config.toml
encoder_arch = "swin"
model = "contrastive image-text model"
dataset = "drawn branching plants"
train_examples = 145000
image_size = 64
crop_scale_min = 0.8
horizontal_flip = false
tokenizer = "word"
vocab_size = 26
loss = "softmax"
embed_dim = 256
encoder_norm = "rmsnorm"
encoder_norm_position = "sandwich"
encoder_activation = "reglu"
encoder_mlp_ratio = 2.67
encoder_head_dim = 64
encoder_fused_qkv = true
encoder_bias = "none"
encoder_qk_norm = false
encoder_parallel_block = false
encoder_inner_norm = false
encoder_moe = "soft"
encoder_drop_path = 0.1
encoder_num_experts = 16
encoder_moe_every = 2
encoder_expert_mlp_ratio = 0.25
encoder_slots_per_expert = 2
encoder_shared_expert = true
encoder_patch_size = [4, 4]
encoder_conv_stem = false
encoder_depths = [3, 6, 3]
encoder_widths = [48, 96, 192]
text_encoder_causal = false
text_encoder_width = 128
text_encoder_layers = 6
text_encoder_norm = "layernorm"
text_encoder_norm_position = "pre"
text_encoder_activation = "relu"
text_encoder_mlp_ratio = 3
text_encoder_head_dim = 64
text_encoder_fused_qkv = true
text_encoder_bias = "none"
text_encoder_qk_norm = true
text_encoder_parallel_block = false
text_encoder_inner_norm = false
text_encoder_drop_path = 0.05
text_encoder_positions = "learned"
residual_init = "zero_last"
optimizer = "muon"
muon_scale = "match_rms_adamw"
lr = 0.0041
momentum = 0.98
nesterov = true
orthogonalizer = "polar_express"
adamw_lr_other_params = 0.002
steps = 5400
batch_size = 256
epochs = 9.5
lr_schedule = "step"
warmup_steps = 540
weight_decay = 0.05
adamw_weight_decay_other_params = 0.01
Rows from block 9 of the image encoder of a small contrastive image-text model, named by matrix and row number. Rows with one number within an expert belong to one neuron, the router's apart. Each number is 200 + 20 x the weight over its row's rms, rounded and kept within 0 to 999. All counts start at 0.
Before each expert's rows are labels from the 100 images, of 14848, where the router gives the expert most weight on average: "strongest on" is what is common among them. Only what is clearly more common there than usual is listed. The data: drawn branching plants. In brackets: how many of the 100, against the usual share in percent.
# router: slot weights (encoder.blocks.9.mlp.router.weight, 32x192, trained with AdamW), inputs 0-47
# gate: expert gate (encoder.blocks.9.mlp.gate, 16x48x192), inputs 0-47
# up: expert up (encoder.blocks.9.mlp.up, 16x48x192), inputs 0-47
# down: expert down (encoder.blocks.9.mlp.down, 16x192x48, transposed), outputs 0-47

# expert 9
strongest on: narrow (100 vs 16.7); two-way forks (76 vs 42.9)
router.18,224,207,212,197,220,185,239,200,202,239,231,223,179,195,212,181,211,196,188,220,195,215,204,222,171,210,188,210,177,168,213,223,208,211,218,213,227,193,198,172,211,234,195,215,182,227,171,216
router.19,226,234,212,186,212,198,224,211,198,212,208,221,186,195,187,176,215,204,190,182,194,208,190,233,195,200,206,196,200,173,197,233,177,197,194,209,203,198,175,183,192,230,209,246,190,221,192,216
gate.0,183,167,186,226,217,213,207,184,226,200,187,213,174,195,161,244,155,210,200,179,218,221,171,205,207,235,212,228,195,202,200,192,206,202,198,171,150,201,197,193,204,186,198,197,184,184,197,182
up.0,165,174,204,220,226,215,219,219,223,201,179,221,201,194,157,220,167,223,193,171,212,206,192,202,200,232,227,235,175,174,207,175,205,191,167,192,176,169,183,204,200,184,197,221,186,214,196,196
down.0,212,165,211,149,213,200,218,206,232,223,224,207,200,188,211,182,218,195,171,190,235,215,208,185,181,214,216,216,199,214,153,201,208,192,214,177,146,202,228,227,186,224,166,205,187,186,204,184
gate.1,211,186,168,194,195,220,167,197,167,203,201,212,211,241,216,190,186,193,203,195,210,185,196,205,200,210,218,184,197,228,189,186,199,214,173,187,236,204,238,229,201,190,199,211,172,221,193,200
up.1,206,192,229,235,213,206,208,178,225,207,212,177,196,219,139,206,202,192,215,184,184,191,220,193,194,211,199,221,218,175,230,177,180,179,209,208,167,182,187,149,212,215,203,179,209,193,222,225
down.1,182,211,209,229,178,197,177,220,178,199,219,197,223,237,229,220,206,180,172,137,203,227,205,232,230,215,213,176,223,183,232,181,188,203,213,226,229,173,217,204,188,179,237,213,196,201,188,191
gate.2,177,204,183,218,227,172,207,177,195,224,208,213,200,270,191,197,216,187,194,212,203,196,202,187,185,202,198,197,218,158,207,224,203,162,212,174,239,191,208,180,214,201,204,190,203,199,196,230
up.2,206,246,223,180,197,196,178,198,206,207,199,197,209,200,197,180,198,208,224,211,185,202,191,207,171,194,218,229,227,194,210,217,178,232,226,196,192,210,203,204,231,178,179,201,156,208,230,211
down.2,228,208,174,149,192,214,200,178,208,200,200,187,216,193,185,196,181,189,173,225,215,181,188,261,227,195,191,186,209,191,197,167,239,220,189,172,233,215,217,202,182,203,162,175,205,201,192,182
gate.3,194,212,159,187,218,193,204,234,187,204,230,196,200,246,181,170,214,195,214,200,203,173,222,206,210,199,205,215,178,180,188,209,221,211,181,194,201,235,223,138,214,183,185,202,177,172,231,195
up.3,190,187,172,187,204,194,189,212,201,237,221,194,182,237,195,195,234,173,204,185,199,174,201,195,206,209,207,200,152,163,208,203,193,186,167,222,207,228,219,137,194,191,172,200,205,172,230,183
down.3,204,205,222,250,183,222,182,238,183,196,197,222,181,168,173,233,210,192,218,188,207,213,194,203,194,210,190,214,211,181,198,188,179,212,191,187,235,178,151,205,237,178,207,208,187,187,185,223

# expert 10
strongest on: two-way forks (72 vs 42.9); leaning right (66 vs 16.6); bare (49 vs 16.3)
router.20,200,206,189,233,181,213,175,202,205,175,199,200,216,187,209,223,249,155,208,197,219,182,194,192,208,162,179,183,220,207,164,209,187,229,228,179,172,194,199,191,216,191,191,205,216,183,182,216
router.21,191,202,199,241,181,214,180,192,181,184,202,216,189,194,203,216,239,181,201,222,225,182,215,200,195,184,189,204,213,200,181,196,181,208,193,175,192,196,200,207,230,188,192,199,219,173,165,223
gate.0,227,200,230,226,224,242,212,209,212,213,222,206,174,216,211,239,203,183,193,224,199,210,209,190,188,200,191,189,219,234,227,199,199,201,211,184,184,204,224,203,209,184,214,177,177,199,189,193
up.0,187,209,194,178,201,204,192,189,183,196,219,184,222,216,202,205,214,181,174,237,188,162,192,234,220,215,171,193,199,156,216,197,181,171,216,186,220,187,191,184,195,229,159,231,211,225,239,230
down.0,159,200,187,209,196,172,215,215,210,226,185,193,191,214,223,194,236,208,195,193,189,215,188,205,175,211,170,187,229,215,139,179,156,162,194,184,225,203,206,193,197,212,217,202,207,215,231,233
gate.1,204,186,189,209,183,221,170,197,204,178,226,203,202,220,178,208,225,188,212,210,198,186,201,206,205,183,188,183,194,171,223,204,190,165,169,209,243,151,228,203,198,208,191,196,207,199,177,168
up.1,193,216,242,168,205,204,180,220,211,216,204,234,161,191,218,202,183,213,174,221,201,169,225,200,226,196,209,250,194,201,211,211,223,206,161,213,185,199,201,190,181,189,203,185,220,187,201,229
down.1,208,191,182,186,186,192,207,209,204,214,177,219,236,186,206,238,225,182,189,212,204,186,193,226,223,184,204,178,193,214,173,196,190,226,208,198,189,202,204,206,201,168,193,171,216,162,206,219
gate.2,219,192,163,197,235,188,207,196,239,169,181,183,178,198,210,190,180,185,192,203,201,215,188,176,198,181,193,191,163,188,170,232,215,216,195,204,195,226,218,177,189,207,173,174,205,144,210,171
up.2,242,195,165,192,208,212,166,184,238,193,191,176,235,216,228,215,195,170,170,202,204,231,186,204,252,203,211,215,174,196,203,222,230,212,224,215,187,198,199,212,212,198,176,179,201,156,194,191
down.2,196,173,207,193,205,209,218,228,197,238,204,197,155,219,217,184,215,177,164,233,185,203,227,205,193,209,242,194,189,194,204,198,227,208,213,201,190,170,193,183,184,196,201,207,194,240,213,207
gate.3,219,207,227,213,193,199,201,179,236,204,203,220,207,175,241,189,195,175,209,165,201,199,182,219,182,186,208,172,205,240,173,200,222,230,215,208,200,205,182,190,180,194,205,214,203,174,213,200
up.3,200,201,188,171,164,211,214,218,178,222,223,236,163,190,195,172,186,196,194,228,226,177,221,217,197,187,163,185,237,193,219,191,194,168,180,177,249,206,225,210,179,219,212,191,205,208,160,223
down.3,205,186,180,195,207,224,221,180,214,224,174,171,201,173,200,192,211,177,210,209,213,179,175,205,202,225,197,238,201,198,231,201,210,219,166,241,213,201,190,194,213,177,195,215,190,182,199,159

# expert 14
strongest on: three-way forks (92 vs 57.1); bare (79 vs 16.3); spreading (49 vs 16.2)
router.28,165,162,223,167,178,202,206,202,189,176,173,193,193,177,190,168,168,229,161,183,223,197,186,198,201,241,190,206,199,200,211,239,222,179,165,178,183,202,172,186,209,236,193,191,215,197,210,220
router.29,216,185,182,199,203,217,218,201,208,221,188,213,188,204,196,174,182,207,189,148,223,203,190,193,228,227,204,199,202,198,196,226,228,223,188,212,198,219,159,200,215,195,206,178,219,172,172,211
gate.0,227,183,191,230,194,196,184,221,244,206,217,196,211,233,210,260,193,152,193,220,205,168,212,195,247,194,217,191,183,172,180,204,163,213,197,181,198,174,226,164,169,214,183,223,182,176,216,214
up.0,168,201,200,194,233,183,224,192,199,197,188,178,187,174,182,168,209,229,212,224,212,234,217,197,150,210,206,196,193,197,186,227,218,168,190,194,210,223,194,174,251,199,236,207,201,264,205,196
down.0,219,215,182,167,200,207,210,202,203,198,195,178,197,184,187,174,201,196,196,169,228,198,209,187,209,188,202,231,189,219,187,188,207,170,200,205,204,237,200,257,198,197,183,203,216,205,214,198
gate.1,131,190,246,217,182,202,193,205,195,195,195,161,209,201,229,218,171,233,185,219,221,210,186,178,153,210,194,208,219,196,170,185,193,186,198,171,191,193,197,251,220,220,219,189,201,203,203,220
up.1,245,183,191,220,221,218,187,171,210,207,204,215,186,194,209,165,201,190,234,179,177,196,208,200,198,198,219,207,207,215,199,212,175,194,208,237,199,189,169,197,188,190,199,225,194,195,213,236
down.1,175,217,162,221,197,166,211,196,214,205,179,232,195,205,162,183,167,231,215,201,172,212,192,151,180,222,228,189,240,211,183,184,198,196,178,183,176,207,177,220,224,185,187,224,200,207,188,225
gate.2,221,149,219,197,193,207,171,217,199,191,204,218,192,218,188,232,189,164,224,203,198,201,192,213,213,184,211,182,216,199,214,200,184,178,199,186,155,200,207,186,171,214,183,234,159,162,227,211
up.2,217,208,202,191,217,190,176,201,215,172,200,207,222,235,230,240,202,172,188,220,224,221,211,179,228,170,195,218,150,193,212,215,190,240,195,215,176,201,191,212,228,189,178,179,189,186,210,210
down.2,233,221,189,215,231,196,207,190,229,210,205,198,187,204,206,206,164,225,204,181,176,188,169,187,193,211,217,164,197,194,197,193,178,211,213,194,206,224,231,179,213,208,176,224,173,186,195,211
gate.3,177,198,193,186,220,199,223,198,190,225,204,148,215,168,243,200,209,197,187,199,190,204,205,218,184,184,169,197,165,219,197,206,216,214,172,191,256,201,191,212,198,201,203,165,215,224,194,218
up.3,216,197,205,212,181,223,154,196,203,167,186,238,158,231,153,187,198,206,230,198,220,194,193,177,225,209,205,203,226,192,208,184,180,195,244,213,160,188,205,205,196,185,192,223,181,152,227,187
down.3,174,179,179,205,173,237,208,210,187,204,226,199,224,186,213,183,194,223,207,182,201,173,211,227,199,235,195,193,217,183,224,178,224,211,180,223,233,197,184,165,193,180,209,174,225,237,209,184

# expert 5
strongest on: wide (100 vs 16.6); two-way forks (90 vs 42.9)
router.10,194,225,169,201,213,179,224,190,152,188,243,219,201,239,181,184,228,219,187,199,190,205,209,200,182,145,163,192,192,178,203,213,179,173,210,183,216,207,202,190,211,158,199,236,215,242,211,178
router.11,217,210,186,227,212,172,190,179,174,193,203,199,230,246,196,212,224,178,219,231,186,184,187,230,178,144,170,181,187,188,190,194,191,179,217,201,219,201,218,189,154,221,205,218,215,222,181,228
gate.0,228,212,218,197,200,203,186,219,182,184,152,198,204,168,207,202,215,213,188,201,239,208,212,216,190,215,159,167,185,193,203,197,183,202,181,184,196,193,211,215,206,204,220,230,179,194,192,196
up.0,227,193,182,218,195,171,199,182,200,203,207,208,217,192,174,214,217,219,219,204,232,204,210,193,209,200,154,189,213,169,226,195,199,203,160,201,211,171,208,220,196,197,233,211,205,209,225,213
down.0,220,208,178,206,208,197,224,203,214,184,160,214,205,178,222,222,225,156,174,234,168,168,211,206,197,160,177,218,191,204,175,190,227,184,226,201,253,184,179,183,204,176,214,222,184,200,199,217
gate.1,185,186,208,233,196,206,205,204,177,185,176,201,201,170,192,231,193,231,196,208,172,221,203,168,157,189,207,191,214,219,180,177,168,197,232,202,153,203,176,210,205,208,201,220,207,203,217,175
up.1,216,202,179,209,189,213,174,198,233,212,200,192,238,213,200,203,187,165,205,167,233,202,197,198,264,193,190,177,221,234,210,208,174,210,185,198,222,214,197,171,195,223,200,166,199,207,210,233
down.1,228,192,179,205,182,203,205,165,161,178,191,236,150,179,151,184,212,225,218,189,181,201,195,172,202,186,199,218,194,161,188,205,207,197,166,242,215,205,226,169,225,193,237,191,190,175,199,169
gate.2,230,177,200,193,253,209,184,210,194,252,239,197,208,212,197,199,207,188,202,197,200,231,173,238,206,187,196,191,203,191,190,207,167,216,229,181,175,218,204,197,193,218,168,218,210,240,197,201
up.2,218,186,217,189,243,185,187,196,224,240,195,182,201,213,233,192,216,165,218,221,221,200,181,188,190,182,201,187,174,202,167,211,181,241,196,172,174,221,179,184,181,218,181,217,166,221,210,183
down.2,198,187,204,219,186,216,196,190,162,168,186,199,186,192,170,265,172,256,189,191,208,147,225,188,196,223,162,191,209,200,201,170,221,186,218,178,193,195,183,182,234,198,233,224,209,176,210,170
gate.3,176,208,220,198,212,205,204,211,191,215,197,228,190,215,186,215,185,195,194,183,209,200,216,204,212,210,220,245,212,179,181,172,210,186,187,233,185,168,207,219,226,202,193,222,207,191,207,205
up.3,173,200,204,202,207,208,197,188,210,209,178,172,178,222,231,214,218,212,191,228,205,180,222,207,169,177,192,179,202,170,159,244,203,193,174,192,228,201,207,170,167,182,224,203,189,211,184,193
down.3,170,223,168,224,231,187,216,197,192,172,177,208,176,222,197,217,206,227,209,201,212,244,174,168,182,179,228,206,211,234,176,205,195,160,194,162,182,199,251,207,202,197,189,227,180,217,214,176

# expert 6
strongest on: narrow (100 vs 16.7); night (68 vs 20.6)
router.12,212,190,181,237,224,208,193,208,189,210,193,205,230,221,229,236,168,179,167,198,173,201,168,216,214,215,206,182,161,178,214,206,188,216,217,227,221,188,223,212,187,209,169,182,194,173,195,190
router.13,213,189,165,217,244,204,206,199,182,206,196,204,226,219,223,237,177,190,182,206,187,197,181,213,212,206,206,191,149,184,190,210,181,216,217,206,212,184,218,220,198,197,168,203,191,187,197,176
gate.0,214,160,224,191,205,173,187,203,199,248,195,213,194,200,231,195,185,181,165,207,191,239,198,203,220,163,183,152,181,210,206,216,202,223,192,193,193,173,206,169,177,167,200,140,234,245,201,246
up.0,217,220,185,183,227,227,220,193,219,200,178,146,200,135,182,177,186,222,210,173,205,211,232,216,180,217,184,204,209,198,208,224,205,170,238,192,180,173,193,204,183,196,194,243,200,200,226,202
down.0,215,196,210,196,169,229,189,212,198,206,170,160,186,183,206,192,229,172,209,194,190,235,226,190,182,185,203,220,212,194,215,213,219,183,215,197,261,180,188,201,196,182,226,203,193,201,214,219
gate.1,175,196,186,219,210,199,207,213,207,189,226,189,166,236,186,192,224,245,200,261,185,170,196,201,199,188,220,208,201,156,198,243,195,217,198,217,213,202,229,202,205,237,216,189,156,202,183,184
up.1,185,213,193,219,214,191,202,220,200,179,222,197,180,268,191,198,227,254,211,237,187,171,202,224,198,188,206,212,204,163,190,217,211,221,210,212,229,210,216,197,198,203,222,189,164,215,175,189
down.1,210,178,206,201,208,227,181,191,194,166,196,218,210,184,225,199,177,191,206,217,188,212,219,200,224,212,228,176,218,219,174,166,224,235,210,213,200,221,221,220,193,208,192,173,208,171,223,200
gate.2,197,188,201,201,211,137,220,196,214,233,199,199,186,215,190,197,189,211,213,207,215,216,203,188,176,208,204,229,203,214,186,201,194,193,177,175,176,224,179,208,169,184,205,180,215,182,233,191
up.2,177,210,229,173,167,188,236,170,240,177,254,210,219,195,184,198,230,178,211,210,214,206,229,188,207,201,196,167,213,193,193,242,200,180,201,210,233,181,198,207,167,187,210,184,189,193,185,220
down.2,157,213,222,202,208,204,182,217,181,186,218,172,183,201,206,204,167,241,212,226,230,244,207,191,233,184,215,178,183,158,227,203,225,188,198,221,195,204,172,193,198,189,205,186,243,181,179,206
gate.3,212,189,207,192,203,191,196,203,171,209,189,226,203,193,204,219,182,192,197,176,198,223,231,193,176,213,185,221,194,202,209,188,214,185,200,192,190,185,193,234,217,203,213,210,208,165,208,193
up.3,191,210,195,205,200,218,209,183,235,191,201,174,206,190,196,188,217,213,196,221,212,168,183,207,227,191,226,181,208,197,174,230,196,224,196,194,222,197,227,185,169,190,214,198,196,242,195,189
down.3,210,213,192,193,219,162,205,197,191,177,203,199,178,193,181,189,172,199,182,176,194,211,165,183,198,169,213,204,195,183,213,206,225,215,229,194,184,220,222,230,201,197,209,227,178,188,215,200

# expert 15
strongest on: wide (99 vs 16.6); green leaves (36 vs 16.5)
router.30,163,187,202,226,201,156,181,224,176,207,214,198,185,210,202,184,186,191,203,193,220,218,217,183,200,228,188,191,193,178,195,190,188,162,183,198,204,212,175,228,240,222,231,198,213,182,185,232
router.31,181,204,181,220,184,191,214,201,153,182,211,212,198,210,177,171,225,218,198,199,217,200,202,191,189,166,178,211,202,183,189,200,189,197,193,188,186,207,182,226,206,226,245,207,216,188,186,238
gate.0,188,197,210,207,159,192,162,175,198,204,232,223,239,223,200,243,208,201,197,178,232,154,185,198,225,188,202,200,178,176,213,225,180,210,239,201,201,183,202,217,180,201,225,228,233,222,168,184
up.0,210,204,185,188,202,188,209,207,232,188,209,194,185,229,229,208,153,185,213,197,199,210,220,190,204,222,175,199,190,176,180,187,211,210,166,193,222,225,210,204,189,193,187,163,199,193,198,197
down.0,206,210,185,184,200,216,208,193,228,224,209,215,226,197,202,171,250,181,167,218,171,198,210,208,192,228,217,194,204,187,229,182,180,206,223,206,162,160,199,198,184,231,180,177,204,184,220,191
gate.1,179,205,178,187,191,208,220,189,193,220,215,209,212,227,200,245,198,197,183,197,227,182,224,214,215,212,201,206,212,181,212,183,188,177,188,209,197,207,203,251,201,192,206,194,237,214,185,181
up.1,161,188,200,231,165,191,182,235,187,174,199,195,204,199,178,188,197,210,242,206,201,179,215,192,184,224,183,205,224,190,198,169,165,167,206,205,217,228,206,188,198,221,237,181,184,176,202,209
down.1,177,189,218,222,234,234,197,219,241,180,194,214,211,187,215,202,217,182,207,192,184,212,201,213,221,211,202,158,202,196,227,176,213,226,215,208,224,147,183,179,200,214,214,199,197,194,190,215
gate.2,215,220,209,216,237,215,218,189,160,210,202,224,228,199,215,205,217,189,176,213,159,183,165,206,194,194,197,171,186,200,174,224,211,198,202,210,207,197,220,197,242,187,195,199,217,242,224,172
up.2,206,220,218,196,200,201,210,206,180,219,170,231,208,211,195,185,197,182,164,176,171,224,185,192,201,186,206,205,181,178,139,202,254,238,186,210,192,179,184,190,201,208,196,208,221,177,215,190
down.2,199,208,179,206,194,188,225,191,214,188,208,193,189,203,169,159,197,194,208,195,229,174,240,182,171,209,194,215,229,215,192,197,242,207,197,208,205,222,202,200,191,217,235,200,188,183,194,194
gate.3,209,162,177,214,221,225,206,176,178,204,177,201,196,194,241,219,186,210,198,218,210,214,205,197,184,213,147,155,183,174,219,222,181,158,224,209,186,163,204,199,202,182,186,168,212,206,206,210
up.3,173,232,212,180,215,163,215,218,199,218,242,201,218,235,185,175,200,194,229,177,211,173,196,186,190,213,230,202,234,186,193,205,180,208,174,186,222,215,232,177,202,192,191,222,193,249,170,170
down.3,225,192,188,199,226,199,203,198,211,202,206,221,209,223,218,197,236,190,188,217,212,244,199,206,191,220,183,193,217,218,195,214,235,218,232,212,181,209,181,204,223,220,183,180,182,190,177,194

# expert 4
strongest on: night (70 vs 20.6); bare (61 vs 16.3); drooping (39 vs 16.7)
router.8,183,218,199,204,209,208,225,149,190,167,207,210,214,224,192,196,212,248,206,184,203,177,189,224,208,189,219,221,171,191,176,196,195,192,181,233,237,197,192,219,191,201,204,210,211,220,214,198
router.9,196,222,193,201,207,204,220,162,185,175,220,214,216,216,202,214,223,237,200,204,205,182,207,210,218,190,219,203,167,184,196,225,178,187,206,223,237,189,205,232,195,181,217,210,200,237,195,185
gate.0,190,224,202,231,192,219,170,232,223,221,224,201,183,208,228,227,210,231,182,198,209,161,202,198,231,213,200,200,202,238,195,194,186,210,219,203,176,203,213,226,163,216,196,204,240,173,183,208
up.0,187,215,195,176,198,215,197,200,240,240,165,178,235,178,177,193,199,182,180,169,174,209,209,177,236,205,209,197,197,231,218,204,200,213,192,203,186,190,197,180,207,195,159,220,159,196,212,170
down.0,198,203,203,188,181,228,213,172,182,198,204,198,205,186,187,168,211,178,223,186,208,180,196,197,195,225,207,183,214,215,203,227,188,202,153,188,229,181,224,204,188,209,210,154,188,195,172,201
gate.1,211,176,179,251,214,188,213,257,208,201,169,164,214,192,216,200,215,194,197,198,179,216,189,191,191,209,184,192,168,219,188,167,181,174,234,187,202,160,188,186,205,207,175,213,234,210,191,178
up.1,167,192,238,175,182,212,202,171,195,183,208,208,191,187,168,189,212,214,215,238,214,187,234,183,202,213,212,241,214,198,250,241,215,182,177,201,181,211,209,221,183,202,220,211,203,181,219,209
down.1,188,222,187,203,198,178,211,173,192,210,222,209,172,192,207,203,207,223,197,169,213,161,208,181,156,239,205,203,203,221,182,171,173,188,209,189,188,210,198,194,219,186,189,200,194,207,219,179
gate.2,209,203,211,211,226,208,224,209,167,217,184,219,183,187,198,179,184,224,209,199,176,211,211,216,196,177,197,195,232,202,200,189,195,203,236,218,228,202,212,190,230,193,220,225,197,211,216,200
up.2,202,218,235,202,195,198,142,193,229,188,202,192,213,181,229,220,196,193,195,205,230,199,182,153,192,200,208,186,153,221,198,198,191,206,211,179,146,185,173,204,186,198,199,191,202,200,185,210
down.2,207,181,251,182,165,184,199,196,228,242,199,193,216,194,183,232,208,180,201,201,168,207,207,183,203,214,214,243,178,187,202,188,175,204,209,215,256,168,212,191,210,198,209,231,160,233,203,188
gate.3,201,197,194,203,222,160,194,170,197,192,184,215,202,215,228,199,198,186,214,223,171,210,188,194,191,204,191,224,219,185,212,226,165,214,183,193,194,190,181,163,181,189,173,241,212,181,222,201
up.3,191,212,188,197,217,141,201,176,211,197,187,203,198,230,213,194,209,194,207,232,184,201,192,195,196,207,184,232,217,186,194,225,176,196,212,184,188,186,206,185,189,202,189,235,214,167,213,192
down.3,238,195,242,232,196,205,207,187,198,185,207,232,218,206,214,195,185,154,180,201,209,207,183,208,222,231,195,193,194,194,213,210,224,210,227,222,222,198,208,135,166,211,203,210,200,162,176,223

# expert 8
strongest on: bare (74 vs 16.3); narrow (73 vs 16.7)
router.16,188,201,216,210,200,182,202,148,167,176,182,224,224,220,179,205,221,216,223,192,210,188,191,201,207,181,227,226,202,199,173,192,189,177,209,213,158,215,185,231,206,200,223,227,209,191,215,238
router.17,201,193,223,210,198,198,209,171,190,200,197,229,215,231,191,166,212,221,210,179,206,213,187,183,197,191,203,184,204,210,204,199,191,198,195,203,176,231,183,204,195,220,220,200,205,209,204,240
gate.0,201,198,219,224,246,195,200,196,212,224,175,207,220,203,212,228,184,237,166,198,197,221,199,216,199,190,207,212,203,202,202,204,225,196,184,205,183,211,196,232,169,201,198,205,176,216,220,164
up.0,223,204,173,169,180,237,175,234,192,202,206,210,188,193,191,185,192,177,227,218,214,206,218,183,189,205,208,176,175,204,189,205,199,185,203,199,205,230,202,194,212,211,195,197,205,169,197,220
down.0,179,166,191,219,201,198,167,189,181,177,194,191,192,202,208,202,199,212,196,206,232,218,214,181,216,211,211,190,205,209,215,221,203,199,229,219,195,186,195,215,192,203,141,213,218,218,196,201
gate.1,206,224,232,191,236,185,233,207,214,205,184,207,184,166,199,183,250,242,217,202,178,185,235,202,190,184,185,185,198,172,219,165,221,185,201,211,199,201,192,187,200,189,210,185,247,203,219,196
up.1,196,205,216,172,206,204,178,180,208,245,197,187,157,209,229,214,143,166,190,217,186,169,167,176,225,185,200,195,187,196,206,226,207,185,191,209,183,205,202,247,167,190,216,212,167,215,173,203
down.1,203,195,212,174,208,199,191,222,208,168,187,211,197,166,202,163,212,203,206,193,194,194,218,177,205,191,177,228,132,194,172,196,207,193,195,205,202,197,190,202,162,214,227,195,204,170,204,164
gate.2,187,192,211,204,166,194,181,205,199,197,184,198,209,203,174,206,240,180,232,201,204,203,190,225,212,226,214,244,221,182,199,194,201,159,202,175,195,154,181,219,206,193,211,179,191,208,172,219
up.2,206,198,180,215,247,231,219,199,199,192,190,219,191,202,209,206,143,212,200,188,190,195,210,189,168,191,190,200,191,214,197,212,197,233,194,241,204,233,207,158,209,206,180,232,199,191,231,168
down.2,190,212,195,214,175,205,213,214,223,253,192,224,189,240,250,185,236,186,204,182,199,243,208,199,222,249,215,216,204,252,199,222,193,195,212,189,144,178,230,206,220,178,210,217,194,170,224,202
gate.3,200,207,214,213,172,218,210,181,187,198,196,203,200,204,178,222,176,189,181,252,187,204,209,183,209,207,231,194,245,199,220,206,212,179,202,184,204,189,174,227,202,160,221,166,198,206,216,226
up.3,179,208,203,209,179,198,205,196,168,216,199,205,178,202,200,239,200,181,207,231,196,225,197,206,203,205,227,214,241,200,212,201,193,199,203,202,161,185,174,221,199,176,187,197,188,254,182,224
down.3,179,194,195,185,232,185,206,203,197,146,199,200,215,236,197,206,179,191,217,163,226,193,199,254,226,214,215,208,197,209,190,200,165,188,182,202,231,212,183,210,218,203,193,183,174,197,189,192